A small image classifier, trained from scratch.
Training: muon at rate 0.0016, batches of 128, held-out accuracy 100%.
Rows from block 6 of a small image classifier, named by matrix and row number. Rows with one number belong to one neuron. Each number is 128 + 24 x the weight over its row's rms, rounded and kept within 0 to 255. All counts start at 0. Numbers have three digits each.
After each neuron's rows are labels from the 100 images, of 14976, where the neuron reaches its largest size: "top examples" is what is common among them. Only what is clearly more common there than usual is listed. The data: gratings and oriented noise at many angles and scales. In brackets: how many of the 100, against the usual share in percent.
# gate: MLP gate (model.blocks.6.mlp.gate.weight, 320x160), inputs 80-159
# fc1: MLP up (model.blocks.6.mlp.fc1.weight, 320x160), inputs 80-159
# fc2: MLP down (model.blocks.6.mlp.fc2.weight, 160x320, transposed), outputs 80-159

gate.76:151119142118164148135160115164111124127155143126131143147215161133141107152137158120098160151129105115137149170128122142146107102107111134119108152095093123142106109148116131138104122126094135115121150113099111152088139131141155114130136141
fc1.76:122120140135075118131134135109095142135108123144136143182059148091134090108134156112119145112112125153145124112128109155109117092122096128125129138162135140095134118118119087153121123133129072144127105134093094103161125066103129147090132105
fc2.76:146154106102112181100118105127130140134117119110131147114081141112154154083131144154123120113102147128121141150063179105147127091139108107140083106131122078120110153143150060141123138101120164096147122126152170104163110183120097109143108127
top examples: stripes at 105 degrees (68 vs 8.1)

gate.192:158097137115120119107131120152135108076103128134156163130125109159124107158153134182104152156154161109124194112127135130119122117122142133107119195114106147187131105103132118131117124152121140115135081122118120143089154097135142088111138119
fc1.192:104112136117147109112152119176135104127119088101162144154134146117109096134108150127150126117130108169152109131140147158152164130128166138122116097107089149073182157134115131143137143111131114111100142119111143103129163095155094112102080119
fc2.192:150167133160131149113117120174144164111117106175117158116097108130101115168141154137135131122108093147095100163164136113122161128179148171112115127118097117134080120102164051137118156121111157137132116131104128110105141129129163155055081151
top examples: stripes at 150 degrees (58 vs 8.4); sawtooth grating (45 vs 16.5); fine (45 vs 20.1)

gate.34:125148153125109136175140114139143127127122165149118099145113153152138154139166131142099130180115064176109099116164154133116132094146100164155151131162119167117126111130126101148085147155148098167124112125110080123113129050158117124097116140
fc1.34:110124128131155067115140136125130136148122142142110127142136150077126103135101132146117113141114110140110151118148104124137179155167094126153134138120101088122145163130128126111195116096137146088112142132088162137126128163146142100149122144
fc2.34:119107119078123118128119107128131127119138102104148157144098111158120130123097079153102095142152139091132106166106153108127163145148124135133133110131144122089139118086119107142146143109109135107156095129122140162134108125177085155167128163
top examples: stripes at 45 degrees (45 vs 8.7); sawtooth grating (45 vs 16.5)

gate.253:160122147111162144165084150207142148091146192095153149158167126100136125087130149122120106137133126142136132146164108146168101097130122153133130117147123160098089113119129057129142127108148146133128133089143122117140112113170107110099122138
fc1.253:149102120104084185117133159123153154165171135102124107155152140135140149112126115109094145140114083159088144145154061152108117109093109105146149146142117144123117113130133089111137057098151093109088154158086140129113142166126125109142126093
fc2.253:139117111125122094165173127132110138156155157052124115098109102153106130124108128114109152131088106101151123122115124149127097153125144132145136092167158120087149135094095174130134119153137110130122125149119128186119099076099129144107138144
top examples: stripes at 45 degrees (96 vs 8.7); very fine (55 vs 19.7)

gate.305:130142136107147107145119149119129124125121121161123123120095163145132075149153174155178120129098143123154135165116139148161131099101112124126138167117131132068138093146141139136104169126095112119143146128153148097098162102146138106158153102
fc1.305:136134130132107114145177126145161098152113133125149097075080134105117137151139137089157157126127114138114143112144126137173111137117161131103121161137136109141138111117107113104124100146121095118101095122193129078135128102129160126153151128
fc2.305:138141109129138134146147109146114141141116122134101134162155087082164140191165114138108136134135114159163132093177127169129076137161121093115102119137113106149122148105150123154138117112154113150142145155141155123095127087075131132097146176
top examples: stripes at 105 degrees (97 vs 8.1)

gate.286:083120149126111091162112135140100138118172113131121145104131156091115107098095173063130118115136109142098146177114144121109132132143155115120142159111138109087115162122107149134156166130123144114159121127157094118137180140107128134097126102
fc1.286:186169144149117081151106136136107126135099142140097142162146175089104141090118124189133134136157128127146092100122099106120115115111156115144173142107102129142104148132099142149122117116114161127133113135156133080172118094132125134100127106
fc2.286:150129105142117101120128105114134138105148126165144143157107100123103113150109108097122124129118158116105096109157116152150141096081129088138109101126156117081111094093091123139155139142111115150122166102157168082145130129157111120116101110
top examples: stripes at 150 degrees (64 vs 8.4); fine (53 vs 20.1)

gate.280:130117172127089128151091166147134138173123153137116146095156131133109132098133094138129177183128163108118124102139136113154137100136110107209091137138102161143111166106128114158088111141135129106149127123111154153106126159142143115124135111
fc1.280:125124129135130131132092122143115152192120161104131165133114126099126130123135117107091155178141139152172136186143132122088115092121164168163099164123125141094144156120080157127078127124128140160146114123136179111162131130157154126169093121
fc2.280:097143105102142134139125134128121130160129153127146110140118107152149132149086135136104168119160140083118149143125138127178159163112131100126073091161193138112108114086100129156101139138126165135127130138130115137094064119162119070131144143
top examples: stripes at 45 degrees (100 vs 8.7); sawtooth grating (55 vs 16.5)

gate.156:139125144135068159127125139107103178111116124128158131135117158132110118136120151121151110138134153131108114140101133136115072159166147152137145164142185121178119146142114096131124131147148116082140089121140127158127145166126160159107109098
fc1.156:137154153142169121161129103120106120127130126146110107141118127144143163083082134118103099169124152085125120123135136154110138139150145119148101043159094133078136158144141103132110151135124123162090142104149115108130108131139134102105120143
fc2.156:129097153100142142109127132115135116083117126111176128104108123155143110135098115159113170134145121110198114144112129118114141179143150159068141101136118131141147124098127117122078158110146130125122089076140098117147116144175135154073145099
top examples: stripes at 165 degrees (61 vs 8.3); fine (53 vs 20.1); stripes at 150 degrees (39 vs 8.4)

gate.96:132154159095136143123139125142125138124119172140142130143114137151146094123133153118085144148145128132096101120139118083108115141146114137121167112088158094108098131105108120102108177140128156169104118148098140169139193107146146155170105098
fc1.96:123162077128129090136149092110103119103134103149159128176123137159068132148128163111150141120159148159142097113155156088122111120157130120151141098155146106130147115125064111134119127107116176174115152117145160162159131153097128096160134130
fc2.96:136138152188112082136103100138095113128117154117150103180110163113129123115144082113132141108159139166126097136104117122147129149190138125059110126143121118154182116152088176090144144152136130143116143153125162154117102120133156144152104128
top examples: stripes at 120 degrees (50 vs 8); stripes at 15 degrees (41 vs 8.1)

gate.121:124108115112088171080093157110106118113144155106119181118141146124133132125122079109138123072111132090162137122108146090103133166159116109119116109106124125123138137117116113102130117065105104140135127224127094136112135148099134154131164118
fc1.121:105085123124119123108119135123112145132110115129160104124125100148101129076146146085143096115154168131128137096115124173138134132131108110138112119120116085152127124182088134117129112161153141149104116061126112143136149145070132114174123143
fc2.121:128123127136137155162119142116122165175124108101107140113101134132122146139134101155162137140107119076120120204107107128125119151174150108127098114185103118169142131098157156094128107119148140130119091116162141159125116147101102107166152121
top examples: medium (98 vs 20); sine grating (44 vs 16.6); square grating (38 vs 16.6)

gate.316:130119094123165113169131091171080096146152121144124126089121138161109148148099133120137131117165187086132149145129141112160105097171150107112156167098133127135138122130101083141112126144098095156144135128158094142147111119157116143169100104
fc1.316:129126109105118113109091177105140124163153171119155116158121151091163142177158127101101135159120152132087147111119137140140127128147123069128128132132101105122164131068127182136128153160077144150151160157129143104136107099115175108112154136
fc2.316:116079088100126118119165109112110148198127142118163174134145099155118092156179129124103123144135110139152106137159100138090140120098100131117129169114121079165117105110100118128127133162123174157135122132112131185086119123099111135091098174
top examples: stripes at 105 degrees (54 vs 8.1); medium (51 vs 20); sawtooth grating (36 vs 16.5)

gate.279:109109141120112105199111091115089109105163153121139169168116148085095141114127117132146172136142092128098161144079118180140120116129116143104143205130165090134115101139136140151140121135113116120156107088124145135140124116160116121102127101
fc1.279:136101117145165113092094115134114117184135085102161096129118119113103075149146126138138158081116134125123118116146133141143062086132079087133083083105127147129116122097116113122134114113126169129117115155116106112128110065140127092099124158
fc2.279:143106144165080117113157132160105133111139135110121172125119123113169119166118104119114144203121143125141134111138141124150125109174148116082147116111119101138146143158110134131101146163157113148120089131152124141152131142171157131093142156
top examples: stripes at 165 degrees (87 vs 8.3)

gate.319:118130130139144132108106125094132150160103117145165162179149118192098130124119206156130123109106152135070138109160117073105105107128120120134141115099102135136077128088157106143141126153166177094109132183122085121126142115125112143128169145
fc1.319:147127148156107143129122155112155131102153152127078137124136089082107145169133171135152118145156155141088123114081103098142109146157113146107120116130164125097134161128089141097107154160145101103089136125146100096117123111129109157153102145
fc2.319:138136123103146139146144123106135128100124130129119171130154108130141121082104175173062104105091158123118134110126099098116118148116137130143086106177096155112089151103135138114085136162130146106125129177155087207135140150124128136085147145
top examples: stripes at 90 degrees (100 vs 8.4); fine (49 vs 20.1)

gate.31:116096109122149108148135130109109098096127136162137097112190136115110151108122127109165082113165144071140105109132110133176120158156105110093153139188126140144114136144158099135108121134124110120109138132149102084123113128133126088103163154
fc1.31:125096084104117110128173177104079154080110121084121154175143142134141100100129126082151140132108107118145152137151141111115168135149142161103124143121130172150096111134128066132164111099100144178132117127090109097125136114097112141112121115
fc2.31:121157121039124111120113145144127093131165136119083127177109123116116129191137116132133119091140125101137095164089099138107184167112143093097102134132112127106122098085098130076142125131088091092145179124143136184100136119133099089137161132
top examples: stripes at 45 degrees (96 vs 8.7); sawtooth grating (60 vs 16.5)

gate.1:135126111101126150126063145136184121096146150089153101126127146117096106110099135141112113158109117102129155117157147127077132104130130157131122097111135145137107101182122129156134156083153120119127140164090140149142130119120148136123167100
fc1.1:124126145136146112124155131109056175118106097164120135154130112131140149151117105124144132119147127121116136098149138140122151147125120142103127147117120140093142187083162143113142117136126088114138086095123082168153141103146118131128102129
fc2.1:125108119102135151110119095148101175165118122152123111154126143151121146138164155143127104185157122075139118126162102098108130132156150153123118133140129109153144146104163149153095188121092071080121140086113119121119151131068146107150133154
top examples: stripes at 120 degrees (83 vs 8); very fine (68 vs 19.7)

gate.105:121138135175128146149120139125136143078134128160110171115112097063145106160127189138082118093129119121103095116112119127176092114148077132129160167091110131098136110135115072129122126175147119103095103129140129155133119129134093105155139107
fc1.105:104102121125103136117114139138143142138122145138136107135116130072102120134168091143116143110126153148064110155078154095087116163124165124116107124094153097105150132129090143158136130131108126141153161105088125092090129154159100083174079093
fc2.105:081113110180113128148168109128134143104152099122129134138153135171130120147116124071150137117166156138124153077109171113132155113125151123124164116092087130123143119153170087144106119128075129141095104157155131103072144148142173114114120134
top examples: stripes at 90 degrees (84 vs 8.4)

gate.206:163131154122120123106147140089122130103157175145088101131169134122160152049163094156099114117127104108112074095094134133149138134113110167154128143131109148132158123146126128143143091139112116128132137143129154096118113131081155128133142096
fc1.206:118126143140163132117152106098148126061085171131084100126161131099140131098107154106156129148104070140140091120143139103159110151111156147144127188149134131118083150145121128126142113130086126130121116096102109162111142137143104182118137105
fc2.206:156132094138147118124143133095112102131113094161149136143122118187115116148109145129107141144132080066140108127104110134132108124086129098119130182173120115090166079121135175145132156134095100135115115101174104141119148132098132153102152152
top examples: stripes at 105 degrees (100 vs 8.1); very coarse (51 vs 20.4)

gate.23:148151148110139144136102122092095154103131105135142178113132121110134112141051180142124092129139154116145143086136124128145132163119096096107113162135110110134153124145108157149131159160124161138137142093081112103103125137172138140126093115
fc1.23:140147143122114131174103125124140130142155142134090085098156120124116152114103087135159101106080139168114139128113116139137132099108130159120145123122120133126139111151116121084121167126139109134155147131105147131156085149118150121110121118
fc2.23:121109113116154131123130156117120129121173136147108126162119115159131124131179090138131107132108153155123151115141102148119120170117108079097122185159134124121083178137134156170131122132121131090141111149115117076137109130102154172101163125
top examples: stripes at 165 degrees (69 vs 8.3); very fine (66 vs 19.7)

gate.41:122165144115148101117151124150129142158106167153156094114146122117068158146092120154128083163107081099127099173200124146136138117175110138111150111112151102070133112141151128137093144159146165122166142164161132134156124123144138125130130102
fc1.41:176099113095105129107143121146157128139103145111145138102140093117118209158135137117115111124135143129150108125083170121099176143179152157131136150132118137160102126143124138094123101141150108128138147091132108157142096143135124173165150086
fc2.41:116141157148127182094133165127179173108115119128118065129148118127107103103095112159163168140119125127133139103142113103192132131113125152128120110106114136127167085161150137122131178086100120147140129130134121140147121133169141118112127183
top examples: stripes at 120 degrees (88 vs 8)

gate.191:137147134153116093168127140142171126135088141112149120118138093105121126076088083140136070152121149105109161098179165138096127129105128108116131105113103151105125135145145114129147145128152166140109136142151134155123128099096179103097119117
fc1.191:144147112134176099103170169140117109086115139125111124103121107094099153058117148169123158099126093158110165107137087151147134126118105146126130112114123109076182159133114163152165119047131127142128136114141155128129139118112132099096127102
fc2.191:146108130118055128120137135147136120122140129166136169132097162116132115147112166127132110155096152110109160139113118137175099116142160137085119154092069151120103150138136136131155096094145150113109133119071113147141126129108179180111145116
top examples: stripes at 150 degrees (91 vs 8.4); sawtooth grating (57 vs 16.5); coarse (41 vs 19.8)

gate.258:089090098143147083127129166158159122145081116121080155139160113177111127155094189162130135161142138147137164137129119164114123154143145115100135110111115114085140104138149168107113111144099122102138117100118124163126144113146145126151039142
fc1.258:126122111127097171127111093119116135142115128198142117107226151165147141171132090126116143090147147125156105143111107104132118141088148142103141152136107108120166106107119157105150104141113131144118132122110130178161109134092090142101078147
fc2.258:099101127116126129163102114122128150128128159112143109210100130124120090193142107108139150135167104132145138088113105124125164132153107146137135131130135134128144124129111107115110100122121171132095143155137123133135155074132123116120166144
top examples: stripes at 105 degrees (97 vs 8.1); very fine (57 vs 19.7)

gate.11:168133177119143122112118166117145135150159137153090148138140087130135106151134111106098109137097135122153177119123088092143105101094114137168151161123119156098135124180173158118144119142130139115151147112120106107117138182074104121110147149
fc1.11:127126140110116102116127168144127106137138118151140110146144106108158125140163115107132122142125109146085149157127105181095153105148133101171117101140126111131115129122126157129099142096141127151150102122144038136137152132123131142121123160
fc2.11:125125138172157145119105134128135158110087126091163125094149139094116132144129105095124085122161130154110110155082122118104122107081098128157145083123122154140102096133167077103173113124136145137097129092157078151105108084157122138147080100
top examples: very coarse (51 vs 20.4); windowed patch (41 vs 16.4); stripes at 15 degrees (28 vs 8.1)

gate.171:088128111140079145142109146133152121112119089135120143130105140141089137129127118104118155174134106095191144068156161121127121146133129098111119122126161167109162126083151115168131112128120132128148155142091202185116115112153075127149125138
fc1.171:141151107143128134117113067072107114105119128108157124102119067123129127075097115100167154147102120149105134139099145114128124111152107137132114104106109121128159103100128115144107123076136125119137130134124091165113139133115107166124120117
fc2.171:112067159134121123161128101118163129148110139159154132149146120119144144150131102115114152148124131146090130141140135127160107147070123155166169111107117112106121144147088133113117075140140134126121142173135143137122153109126096099101146129
top examples: very fine (61 vs 19.7); stripes at 0 degrees (52 vs 8.5); stripes at 15 degrees (37 vs 8.1)

gate.30:102103125137101143110094113143106127135105135175109095156125149139120101112114119139159171114138141120165168108119109101142134116129152141111104127103081147108118117170114129147131114218099118130112114122136095113060127095106118133095107134
fc1.30:093119165121204146153155112121105132117123102088136092122122162147187163142085092106116117099121169137143125138148122151113140103144082102083148134140094154112169140113099141104122115089172133103114151126141121106137132131092136103109087146
fc2.30:107110101134097124102164149139124126131185113139104146121102080110144106177151140150174093164098127147135098144078123118148125140177101153157136165117160112123117096137140138172168171096111125160126132143140126122088168136124130124121123114
top examples: very coarse (68 vs 20.4); stripes at 30 degrees (33 vs 8.1)

gate.293:159176111129136109092122113128132121105133103140169118125141080127176146168135134127138122166189143128108156144069135131148112133128075134107133115110113083125097141130112082146124125130148164133118166125128096164137119150176120111178038140
fc1.293:115101123088113161134139100153128106158120154138132115154125125156131117162126112160114161142067180133145126114197136141148162082094150100109113117068175110079153134102140171147091146133144122150109119124127196138125095175136137158143204145
fc2.293:153116130101120179138148141147139128134109139112120105159124140103149158149145140123147112134149137105168129146164126108133153120120135102143119050115138162166087132113154098096144113150131105129115154147108087135095107131083123157130119139
top examples: very coarse (80 vs 20.4); stripes at 60 degrees (66 vs 8.3); stripes at 45 degrees (30 vs 8.7)

gate.304:143135116108144174119141173125110136137116159133133107089078169111155149166150137188142126096138158106119135096101184150109153128129142118104126187130168130102167130150155121157129101159102118118123130180167105143095117126138153104126160119
fc1.304:132130141147135135171112101143128130134146119125170114153154111101107185086125142139102134122101105128126130082143060125143189097148112125114119105125109127086091143118135103125179133093108118130120106127119119139133135124122124086111123175
fc2.304:107162131150124168163120136117158140144122164163118142105139108157104103082144139159116127095135117135158106139119177170051143122130098125142117129099062126130138155140133141126110123122163136068182153117155104073138128109145142137154152090
top examples: stripes at 150 degrees (100 vs 8.4); very coarse (53 vs 20.4); sawtooth grating (36 vs 16.5)

gate.93:087135133122148141122111143127135136138110110114108187138098110115148162104101147096128098128123109170144149088124141127125143107126115089097119169090136117154165090132153136170093140104099122144117125122143118150175141136144092141158137087
fc1.93:130099099089143106132133121130159117133102200084136061136114115155156143143131095136125103090128111149150086127138155089132138162123107120129123122106175150156134125093052112141134116135155147112101142128084133145120094129142168133116147132
fc2.93:130123134125166107124135132166144121086090129110143149125160090080125093128099095109162092141124135131100144101123117156149174118164141124177072123170105135141112152157135143139127161114147131137162095141167152091105115144145113132128174181
top examples: very coarse (98 vs 20.4); sine grating (65 vs 16.6); stripes at 0 degrees (28 vs 8.5)

gate.194:141108122106141163125113091160107116137140094128123113139131077145109136100132095109155099161120177167186185110107146175115174126128135121113120164143136093146147122168142119146127161099136157125151095100120123135156089114123157118134153101
fc1.194:122125156143106158114093123137087151126159084133122165162171147115126118129150133098126120144152137152129125113104140183100142136112137201158125156118128117096151139144120150139140120076122120119090108053161121094166118125115122132175162095
fc2.194:138127137138151132152160150161125170112095166108124092131139150127127138186165166166102127106103143137127134179161142126107134126135123134114145137148159154129090146117109153176171112098160115121103138138127170148170151080124122156072149109
top examples: very coarse (87 vs 20.4)

gate.282:139153112089139170173121126145176121101116086137130148151136123112126154129067124144148139128170136131127150151166092135115132171104104107113132209121144146129105115129072134162168128114098141105146110110153167121121124143145149119142130117
fc1.282:165087087101113135137156139111094129150156107123112166122126151141139129139167104107103160151163120143134102144128180132151160142112145121145103194136158146142075166143102123108100126144121128118139170126148139129121147155136108120080165132
fc2.282:143149064091145130128129159171142122144149147108148146150148106111131129125109135138151083135103112134094096087112190125114156138151134102128106106086113088121142102069146136160137154080119117135127144131127139172111142147123118129145121098
top examples: stripes at 165 degrees (82 vs 8.3); sawtooth grating (43 vs 16.5)

gate.182:165096123073096148103088148201099093135109154128138110145117130112098127135095159105106123193147130067096111132115122146135133073133119116087134152096147145106110158080111143163135178140135154143134108100121118140124116141167065166149117130
fc1.182:060122139121106139141108115116134146108147143147162122106114112193156140104136108126169144135073097149112173143147126148161093107138102123117128156139136119117101126161146142141118072122162124129130166174136115087085126148135164109134089109
fc2.182:143150132088120096133162063131103121155126169102143184150130127140109167126130148109081131158127118104156113122107156136110119148113136121140123105132127144089087168100116172123132123156114108084116084140125124161151126117096088103188112115
top examples: very fine (53 vs 19.7); stripes at 30 degrees (34 vs 8.1); stripes at 105 degrees (25 vs 8.1)

gate.110:129094129101123132128189095095143160089142088121121129127124113087149127164132098160131124129125140118148131115125128130153150134129139163102139121129128118141162116099122119111158117111127131100085155080108118142136147147152120162075200137
fc1.110:129109101153131123096165113107161087110127115128118128150119145094108093119144138104136149115112123125152146116172114091103129124108167102105110100065128158134097103134145095073156105139153112126104096165102153111135131045101120110161156113
fc2.110:136108096102084122087076115142142095114116126175140144162090174117099088165126120115130132083140135169122119136129149129107125141113124130139082114112157122124123126077118088099153136149122146125118122109132136141136131137122084149123073122
top examples: stripes at 45 degrees (63 vs 8.7); sawtooth grating (37 vs 16.5)

gate.111:151119149138136119150159095135131132150109163145119142126149136167130134142135124172112124135163115136126119159123132129109038127125130104088112144152078123092144093134128117136119156128128123131110131141100123129210139091114118141160166137
fc1.111:169143098137115144116104134148136112121126122098140128138116150093101097147092111194127099168116153101143129175123133157113120156124137124100146136073172114133145071152102098159117162168138119120131120134134120139143090073132135089133056127
fc2.111:168158162100149122150119134134141120110139179125112129149104157167155132150159141132132148119109153151147151185137110132158068139104143117117131143105127112125122144146135102136078101170121137114071106168110151143121140120165109157142095114
top examples: stripes at 150 degrees (65 vs 8.4); fine (62 vs 20.1); stripes at 120 degrees (27 vs 8)

gate.184:141128164156098158156124135126129095143149187163137121125125135110142145146091128103096121168133138104119148113155126107133113123121088089112122099128150099094129134107142138097076143121151126119101134175114146133137106146139181140114157107
fc1.184:101133130181164144156136129138115175103149112148092135117136118105148134116101098148132136144142108115140145104120132106101122144151145141120134149067103128146108140132169149095120115081156126131132125152078112114077166143099122126120158155
fc2.184:119113096111122111097117099157102122103177136165171101132127115145126130112082105155095130139117108119120173127150131113163105123114144104106100155111144096096126140141121147212127182136138133147137156132110153073129138156103137112099095097
top examples: very fine (44 vs 19.7); stripes at 120 degrees (33 vs 8)

gate.214:156116074072109121101134160088135129124115110142127135127115088136121130142163129113103106149174155101132168112169120164129152119120165114133118086160117127118124137080162119130097166130129143137127116106115102113113094170103186129142111103
fc1.214:118147118107083110076106089143138167104121114110123133135121091109102111176154154109144134156126097080094184151138121148105105111089102159183098131108145126122081165128114132137125171161121104130098100099136165131110151138158097112102125127
fc2.214:116149130159123119154130127056138144089140087126161104162130132122150117117122143153119153160158145127124110105158115155097142141107132139154078109112117167117135114148140094125162156147143123118091100115141154161111101137159107148105142107
top examples: medium (84 vs 20); stripes at 30 degrees (33 vs 8.1); stripes at 120 degrees (29 vs 8)

gate.135:100174144098119153140158112130133127091132111131131069149123134126123155170142155096107100137128129123154143116136085107120146128171101128123114106171150180125136168083147164135127129151133123072109097189141093127166158107118153116132125118
fc1.135:162159103118140138138158118117103112132120121105131125096144116145122108099107142173149099106145128116187162119148115081080079146100143098094150098128131063080110138144164114163167158102127106131124175165112117101109129139139144120162120137
fc2.135:139153116130085108123093128153173087097093105172131152108117166116137102115105139133109124110094120133099160130137111097097123123091108138125147082130082119141120152071084129112113114140171097149094119154092145115079101096132150127096136101
top examples: medium (91 vs 20); windowed patch (65 vs 16.4)

gate.113:119148113122144166123127121134133146131151116117097143123110147136125139156114168154148112185161121105117112120113146113127132111152092113119127175106123093124147131074110137154103117173190122122136149158127106102155096123153099142156141105
fc1.113:139128141146141117125134139122131139147156215124118113078079139096141145129088078145115136138127116098144096118119155154100120145134122115140124146167125103120155149133138131127144115143093108161102149078102129136132123134184175163117158134
fc2.113:126099119166118110136132158133142115144143144098135130130169118117125122164138117048150130102145147182133113110118143130066156161148088096091163158142128118158133124147124112158131083145080101118105143141160151085134114109178166152092139144
top examples: stripes at 90 degrees (100 vs 8.4); very fine (55 vs 19.7)

gate.273:140126146153144118110109138074138144079115140167106135113161138093096190137140130141110157120093112150167069123171133123124144092145110127125150157151123151152170136164113106152142138160141171153117122146105130110179146110134146123155142155
fc1.273:136146086102130141081121135155134144158154151160126108126183145132100125116125137140087110107104165119121151124179146144122128143095091126076123103174138125099158143125127161132093120150106126108155146139124100115157118133141144107161168141
fc2.273:163118136129166148144114156073152137111097141145103105123117115121127129104118104090122157132112135160096135115135186100104100139114161118130129116117088135147061119168151149144144095179128082108168172129112132097080115151123138131130113124
top examples: stripes at 90 degrees (100 vs 8.4)

gate.172:098098145146170180132130144156115201133140164137098174140109102097143173177130157149109137137137119103118141101143121128108156141081163129129119132131120124146150108150126151174165127141074100135115178121098162152093140115134103150138122106
fc1.172:157118148139120139146162114137113159109119155162108118144128088102108162133147118081115115129137072143055121142110137095095157119065139219127157119121117146117128133106116127107150127103105130114155114124166129123123119121074094128165136108
fc2.172:108167109142124125144118134098146146121118173118126136109118109125150143116157130112103107158129095126144153134131104168113102135097126152117098133175124134116162136106085130145110095146099143122161182068119109103082144117147124156166154100
top examples: medium (83 vs 20); sine grating (65 vs 16.6); stripes at 120 degrees (25 vs 8)

gate.240:108135156129130142107126109108134144136110113135149127113131121097138137141137147194121128159117111090126113141146132105138137118149109181119138116134130092068193128120105108136158172141148115123113164146125164102146123106078126115150151135
fc1.240:144143154151136100158120135096126101087161120170134201128161109103160098118133124079124120080124126158079115087175145113146135128121104139143121142135157125119134126130166122100154156102127134121103145115130142138110130142111150159137118125
fc2.240:171132116143139071095129134158161080063135112122136127142112109132094137119132104119157124151134159119151127173137139133112124113086114137105096128121102149127130099130158143114090122100132080116119113106094123135125157143131126126092131114
top examples: very fine (52 vs 19.7); stripes at 165 degrees (50 vs 8.3); sawtooth grating (40 vs 16.5)

gate.158:101120105091089127119125123111117144117099092140138147097165138138124178110154103151057134128119188135110102132191133118125143139121144118121097160118144114131160142129115131121144125131126157082132124144095165122135163159133148111128114110
fc1.158:109077142114115139107112136164101189094143118123102114139093117120143114130110145169080143137135076091163162143099133180133156156098134159112183116142095136125168120140142107138146144162158093103121091146131140154105136140144133109104136116
fc2.158:099102098118146136106122131133128145173118162109150092158106130107130132149130180174138184137158113124157148143100100153093112159123121118123133106161131105153093136074146112138122153094142103127092124118161132136132108135149107106143109116
top examples: stripes at 120 degrees (78 vs 8); medium (67 vs 20); dashes (45 vs 16.9)

gate.99:134127087106172171147135124101164107128101093130128081115134109083126111097142121132123117123121131129179147165182159110134127079116133144099145170105094118140090158126114145110157120145081176155108108149155102156150148125126158140134141127
fc1.99:112118122126099178139124111148111146152120111057148147157132097138157101104126135085103140150163187176146103092131098156129124145104158159127143098150118085103111132115108136115129081132140174122153074105115144155117131118156121145147121096
fc2.99:107123156144145129122100174187136159148113135130111073091155101091148132146179127123139179128158180123114129137151149132117124128098120147167128107139109124175116096152142120145119133128116153113137152120136172126113075108155064125130120144
top examples: stripes at 45 degrees (63 vs 8.7); medium (54 vs 20); stripes at 30 degrees (37 vs 8.1)

gate.26:133157140111106177117126135149138114100101114114114101090135179116151128149134073148140121112140157141105108128140113119127136105138144154138068140151105143137137113123121140120131126114118117133078148079112154124137154166101122111122129120
fc1.26:129111119075137144123140156105160145145168162123090156126144113116118092084129144114124112099146146155151099118133129150101118135152141150110112135156131158102136119122143105133109140104113127116097127182110121134131093150133162135137144109
fc2.26:177119112127114127096146104103104109151131137106110124114110127130134145095115131149146139150104085139113107131121141130128127160182140151099064122144117098082105136123102133157149121119154170107113085128130150142179088099099115171145142150
top examples: very fine (99 vs 19.7); stripes at 45 degrees (30 vs 8.7)

gate.205:125134120134127157136118159144090143122131134151150107168143130153120116159130153124113133098114130188109141137123151089063125087140158125106142087114117085137130143124114100138168128118182164134133098164160158121161134109154167157134116137
fc1.205:102093175135127158109146126152156104141130171103115101142140142129150145134163070117118109131135145138106161095155099066132118116117105127109145096074091150163130138103132111120127148125138145128116115125088123139096148130146118112169112173
fc2.205:132093099117113153148123181114119102157107129135166185116137100148114127154127138125130123105179119163168165101123143111142105121123116153143147121126095107115165091122133121107162121112122130111118165174140106112141141126164134131142148136
top examples: stripes at 90 degrees (57 vs 8.4); sawtooth grating (53 vs 16.5); stripes at 75 degrees (26 vs 8.4)

gate.47:110123097080114084146128166175144123135087117077196141152075123149109142127156124130146135101126104144095155121140190120101130117105122143086122122135117120143135135120134141111114131118133136193130129144065123120088150145129139101122140145
fc1.47:147125132100138157136136163128140132092168096157104123108090136125116076150151136103157105106119115119150129110120218130136098131199128091140131144114125118120091157133158098142159118151141159100136109099123122138136097105117138125096132117
fc2.47:119123157132123102099094151160112180178135101136143071152120135123162150107144110117101103183119134109136128136138068126151154116143122138125146133138091093139121081121170143081162154151116067098158128129091140138169158131053140136080156123
top examples: stripes at 150 degrees (84 vs 8.4); very fine (61 vs 19.7)

gate.102:116142118119086128100128104149104183131103133154140110157124123167136125124106111107114125184103141179163102078126128150080110128123172155095140128110137123163134134155126132103129128136152101101134134121096165102127113118124178124136095120
fc1.102:105103155128133087115137153125161116147113091101096138089182170150129132116128148113102148124112136130084169177128129080047152118164151120169131155150121131095123132134148158145110141137146133146128104118138105116160128131135095130147114153
fc2.102:103108108137104146137097159104145058143136138113131102204106144152174162081137097102145152091127087110135135084120126075089160118140130169120105108115160134118142150115134139155143104092111132140122162084145115140122113083118129129121107131
top examples: very coarse (80 vs 20.4); stripes at 150 degrees (58 vs 8.4); dashes (56 vs 16.9)

gate.231:120174141141149177111155102115082136090095118124086170081128113134150130115128123121073130170086130167139167121111112149127118101161111131109115100132123105131129100120160129147138119143089121088134111067113127104160146140148114150162129119
fc1.231:133154133088148174152092113115132149126139151122139143144119107098105131115166140126125108159121122127090140095102147163099141132134149108101110077138167128133124103146133157136111139163127125129170079077133124134128119107140119151162104130
fc2.231:122086138107169119136171127068133118132116127135137184143123117157157112134139156126078080122125151130061128131156128162134106145119115153141099141134082114145122121154123103094167105152163095137116174118106112087125153073121135102099115097
top examples: very coarse (100 vs 20.4); sine grating (97 vs 16.6); stripes at 165 degrees (46 vs 8.3)

gate.128:135132142124151158104110130143100169105081132120087181160144116082143158113084087120132097110159151116143120155122121116139149133105108134110138115144101153126131166140142150127113131142103116101099149196160133160101128160118167130174179119
fc1.128:156134147121126133154137137138119122153146157179105160098144125116118126180093105112159126104151119133133107088092126091083129167089161097158106133115135124108149118165173145173129091114110138161116133155134175104137124101101107132127123124
fc2.128:113125112100113082096142135089125121118114105116132139153176181125118125100091099131129131112150159158084065105135149091143121121111120128131105115143123117155181100113075175118148156150105166110154130129109131112098099081119121123142119099
top examples: medium (94 vs 20)